A small segmentation model, trained from scratch: held-out accuracy 98%.
Rows from block 3, named by matrix and row number. Each number is 128 + 32 x the weight over its row's rms, rounded and kept within 0 to 255. All counts start at 0. Numbers have three digits each. After the name is the row's rms in percent of the matrix's.
# convs1: 3x3 conv (model.enc.1.1.convs.1.weight, 32x32x3x3), inputs 16-31, a 3x3 kernel for each
convs1.0 106:146095145113077140129147134150105141180072157129082140119137130113075062109096080152107122178071139097141169134109130162159093136101088105092116126129115133146089134160083132131156138076087119160066041153147109152154110138174102168107151123119080073119148160149155148155106174123115140174097080152188095175165125162127145120108172172083108194097094148155087125175151056166163072137140133111117139100139150118102101127130127145146108
convs1.1 094:115100134107190198094115111168151101100087073122056185072111095096154024101101121152124097139048151182160120173161109147174069151081064152151140135128131099116136131158092141190126093153127128120139146069132189115187135150164141136090141148061127113132124123118094172179110091122086139156132119128140078158142148149144079074164119163145137166157159130147122150120178133105121074131154142118033089117078135172142139154207127153079123
convs1.2 122:169129103122131137106150131131157091149066099116168127102118135112070144101087123114182091144121126122113116107142110113192137114104112120116142129139132109133153113148153109131130121130126169073122042255131181096108139131107118138099160170135071113134160000167132231119144129113116087133136119087124068117164113131118080129125131123130156133143143135134212080175065136109136130128136126124165135130108097090098126155203099147125109
convs1.3 105:088088137109050093126126143116184108085080202160155118139125082129137137115114134110176177146129085119168108131121146174139148123134099132101149119177070106115137121236096110000156154201116108124108139108184113138097144117126129137135131152151126092122130124081118081132151148129120095117155178129151154115105115150106199163132096116134128111143123120091127107105177201128072082118098061121223202133050100082099096168181134149126055
convs1.4 111:135122131133078117126118130115150109115144103135176098130085144088139114152070173104168125122124139104128157117110124172063080127099159127166114132043158117151123113143120087215105128120161143057130130013125134172154118146121144125128127126168129119141113088155112162097137093164120154108115101129139102141116192065130119135099136138166101161131085157088236116057206114146134085103172091154135173134140186124077121083104202112099160
convs1.5 098:105123160117146151127114128175196138117165128160129117128153160116172162111132190131138142095134134122110152192209110116154068103145136134144112122120160145116121075111166154180114119137120135136160125120083182203114125127105088067118139099097114098109138122150115084146130104126158070116119148135141107117113096144133138141101110119136101090111094104156182095146217138131121119142147152146142111124108119093144139115108117148132101
convs1.6 094:121116155092141138109126124158168092085147130080144082119131112109037129130121144118170082115130178141126102128133128116158124132153126157131169092200122117127119096116147166134114119097133121143139112080145130087115153141090108071203116057166131067187117109079111134106125119170158112086144120101100111109118169058170130114114114136124194115105150088117197065124200137161133188137134129117138145121113130128159108099180189100116140
convs1.7 092:120126131164180152100127120114131072089087107117192136069110125150103118175164144113117120156129118144134130117114159140097151153198173122122090079103118121115119095178159105133171143101073105028053146183126095098070131135097099134186138121142161139185119151188145092133113138152137123120120163179138136136107120128123134091128131103131132170080081137138196089122109089124112106149140164129135173133119172100108103084117129150146145
convs1.8 102:147141127168156194116083129071058092121075104199162131122109131083166129077130154168147139157120176149093145090115141124151122147149109122101125081061120129167127156111078065138154147110118132141119135127108147087110135156177111076169112074162115102114096072144123189118098095147106190163167133106120110156131113142150101121099157122126158208127060137118128124102078094146155143148145153152202174106182119111163083137156140166132165
convs1.9 100:124114132180081120142115138134138099085189071116196115173111162151106113109129086125099121131060131170119082146080125120121181111106121119156108152005120109123185115159098077173075138157111113124117076107135117095119118116166209075229166137169118143143121164095108206114166120128127154083149157139200145112160097165142121165158072075111083159136108110128145168156158173124126106088162156197220093114163144103082111044110178121161128
convs1.10 092:184179124133201114098112107151135178164048086147055084125095138104161123097140147127118125136140139098057091136159152117252164133105097106153112110207154087085112158082117170084095101163081151189142095120107143124145118143139160107107179078090112179161156172040125133083116087113105130117138173155173135119152154104151136113176152105084228142109126122114097112158106187139119095119142172117063105150156108132154129082151144093071119
convs1.11 095:137218157094163132111040065149128114103099186154205148117129132088063157125104190074049118080066057135128096112177142166168121138159208116105126074151142097167132107178141115135145180135140129147146099149193095111128128179123142117098130086151092184120093166116121152111078088092124120121102146132088155153121192114145162096090157137066133149125135189124113095127093135170101202116102098095152145079170150097112108094124122147096108
convs1.12 105:124157169146135164140102101123148118124047068173242144128124139131135123127172157122142147112169087136084116121060110106157134151164108144093088102140179152144090099149120165167103087122124108059120100130091099106157144198133151186184150140133141133120117110115131163146151170138150117159130172142109080156157210169132129071122099094131186174142141104142158169092115093135123165137169130105000091133211157131099117131145101113068102
convs1.13 107:148205061118208101081146126103095181140011124136118146143119097111138068102145074128110119122192051104171158131165138144158112121087118118155097140112141134119124153065173157047126133163059127120197133185198113118174158148127130229085144135132109192128144079174140100158113113131174136137147130103129130083118167083132150131118147163146157181124150139107140111170077129147113139137174161158109234158105139143122166134132113145107117
convs1.14 107:139081106194123122191159111140116115089255110103119124124104101157153142135098161142123133116214168141136143128122111162128084116122111132099088137028132102146069116077125063225098180070125177066171143101125150114129082121109133071163080157123162163162142026120123100133093112125060106116099075142137140153081135083100139122118114146204123158140185182092128141111208142170124156145150199189142054088113144112087129147098133131117181
convs1.15 094:127137175148118130138120124143137177153047166177177197119152086120116084168117053114192127090129115076148143139109121166093095122120140142159136123158131153123144108140095100111180129121143147163166099215107150175119116066054140145103133183123147129123126099108118070118123118093131078159156137129147147108156017120122137125096094134136105183109114149162204129143145112166101109089091098196198109171136100154124081152065130093123130
convs1.16 124:116147167129060148114110118130092157131116125133140153136079161119132135107077112141130120143121113139150105146121158100121134148143119130105184098117137088063141134147122124113124094097149088249108181057129138184137130104141100096175097135169135082159161224056103102118130094154137117060139149087152130132126110147140153109130142133118125141115165131132056152149153167105140130143167150108143141137153128131168111144184078132113157
convs1.17 092:150103108138131154158134151103114170144120065177166109143129112157083028140119157093145174103138159118158115141210145143094091091143123051098128150136185148101098108068143104192095114174133088090154125092117115131155149183145159144114131114117118104032145192074167111172125115114113131066112152127174114074108149165100103132149156125144133189142073112066139156126094181117121147081172121126014093091127131083178159086141185146180088
convs1.18 093:122082100138123142104158203104106144143083095148104100130147169113075196144113123111107149163115079153119115128104135127120108152156100121134135135172137139126113151131142104089104140114100139124159165118157154126086095072127081093056117173133083138116111190114071136126123213147074120124119137109153172101106150124165128198125145162061093128077068118128085165131153190139154162086199145083227206166119084122128120145149104099110120
convs1.19 101:131120087165173192105147145145121142059134168143161125127114125117129051137078125147146109138131129128141118143110097098075145119138158162236174105000058119146196147110167139150086113120178140117113153226160144164121144120108122142139120129147134142162124112125153118117102099127134134089132125108134113099136104087125121127114118149137132133123147132146134135122111196115124111094133120128118131164083140153070104098123145106127127
convs1.20 108:166097156133124135127141123132168145060060154138077127076109167116080180139132104130155103120155186132187186143107105092118080129118114118128168085105078137143171111117151130124127130153121122118090087151108103150102142113122093158192127108156143124125123125124166098124129113138113132125100126174131073092153133167134189223118131087124183118105132173128143105147219182163063072135167145121150104108039108160132087130153157132151108
convs1.21 102:130110135118143181122140109176055116070054139089138161126148131132093103073088130141100167104110139156171154176042125085140176128170105205120114125095178126109144146176102146132096153129106077112125110203151158126128173116171131087147135115144127125123136178124122161129106147152134167104138134129136129143115119129145114118138065154107197176118217137157118099227018096111093141120104141147129185133138119122074127120134121172133153
convs1.22 101:156160155154078078107151087087008074122163141166154097113075096139166101131137105103135072166135112145117114085145130144120105155130102137162123153092125135095130162085078144120064141151131108157191135148152151141168157146104149115158098031115117155134121053118155158135142141139117147107158137103122176129097154115072077172108132148114105067131137120141153127121090100167126141102125191160166156132152192129134123129149174142161128
convs1.23 076:148164137167149217120146165167204137133148089101100100080098153103087106166131071083106092119077124143170197155142122156196112133181123164109127135149071092141162093104138085190183116139169153103102175088050128107130168139147123178091097128095111092114099147116125097087137140176146194144126174176125110121120099153153130121195111125163143120146182177099155148078137152127185103139145098122143083103089087149132089120117099119139120
convs1.24 092:138146136156142094138150107131136084113187182176157118112113146151073081116015070159150129198181175180134073110132121085129136113137127101107190123050138198192106158134059096128137129091134101129090130199101132152138083152174152162155147120129126126107149055079150134081132194135133174154109120104138074086160057080157184164146097109159127093119112091154099122137219130118190208123071084130179106123152160130134141140145131173187142
convs1.25 087:136104118112096132108148128118154104064171163146155176133110157124053133163143121127158123128121111147097132123103145118191097105094126136092141114166091110171137092143150100091155144077114158111130117110142117114117155163125068143172136125177133166177110063186150156133112092128169102156133116102112003168148119079129145135125110094160148070099152106142156126110236115154122132108156099149132128114149149155117116196236043148116105
convs1.26 097:118141139134157151126124136107114132222086229123113115113097099114149163100137071097104143121157148127101110136166160145108081104118114098136196117169100102082084095147106094202153106121106105193153109131139137160147087088079114151087127147118091162118113130181116078128130115114095050160131162122136152121114115122128129202123140189133097075121098148160151162190180175141096113150067102089135142164158130098198135099041069145140178
convs1.27 105:071074132133002039140086104119096151151040149166215163150115125121048109136156075122060057134046112113144182107086148188101091128120103103114163166135177164133114089073101133112125112108113120114160139119116111125150099101134148126119134062098112187144091145136181094105137122138145139100139144066172148128145202204116122152116141159104190229110151152130147190115114106143163117125178131127070162139126109144159125119192171131179103
convs1.28 102:120146119171111103115112089133141139080189140125096088121095134142157146164116158123145141117100134148144053120131128129150149125109077110131166137144125158146095126135138078187170048052176146106109139203129133128134103104099088011109112131121118119147136131154097124141153132124093149129143145108132080086147073103142145109136109091160138083151164103127117139075056157146164226091109116187207120165067129171147147138144103182134145
convs1.29 095:093152116111150114123146160153128138090113094130075089139126153151107194151202119120166103106123048158148132114128143109122171133150113099115097145088091161146164146115128168199078122138077070094087092112093134149074166169211119135145093141142131090116149079176145148198092138171095063126107090110140092111160095218130143106139131141147172128112144123134108115157116139164084160109090117126089101102118093145134119126174113132154130
convs1.30 098:131093142097066095101156143131154159194190152104079122154104137146128132115151111114147133103118103067066114098117131120141146117146172132171142148089088133067139111095085108105140127145163173210126102114129160204140150140171097072149121105117107093120119115073125172160131122156142213144138115146173137116180094151117076128122131132140088112112115084130119110134098199147174131100182141175208153133157112189140119092110142071103120
convs1.31 093:134094137147158112139109098158125123078105138141172142118156061172138137094121099176126146105167109143131122137119118144142134109140160144111144127081080120156172064128132058172168136174137119072110123069130073116110112079116134038075129059061144142162117180161131165102120141159151167156123127156106120128092167112100107165140105090126148120136133099148121129168061121110157169129096184121045231119150106179102112169082115126190135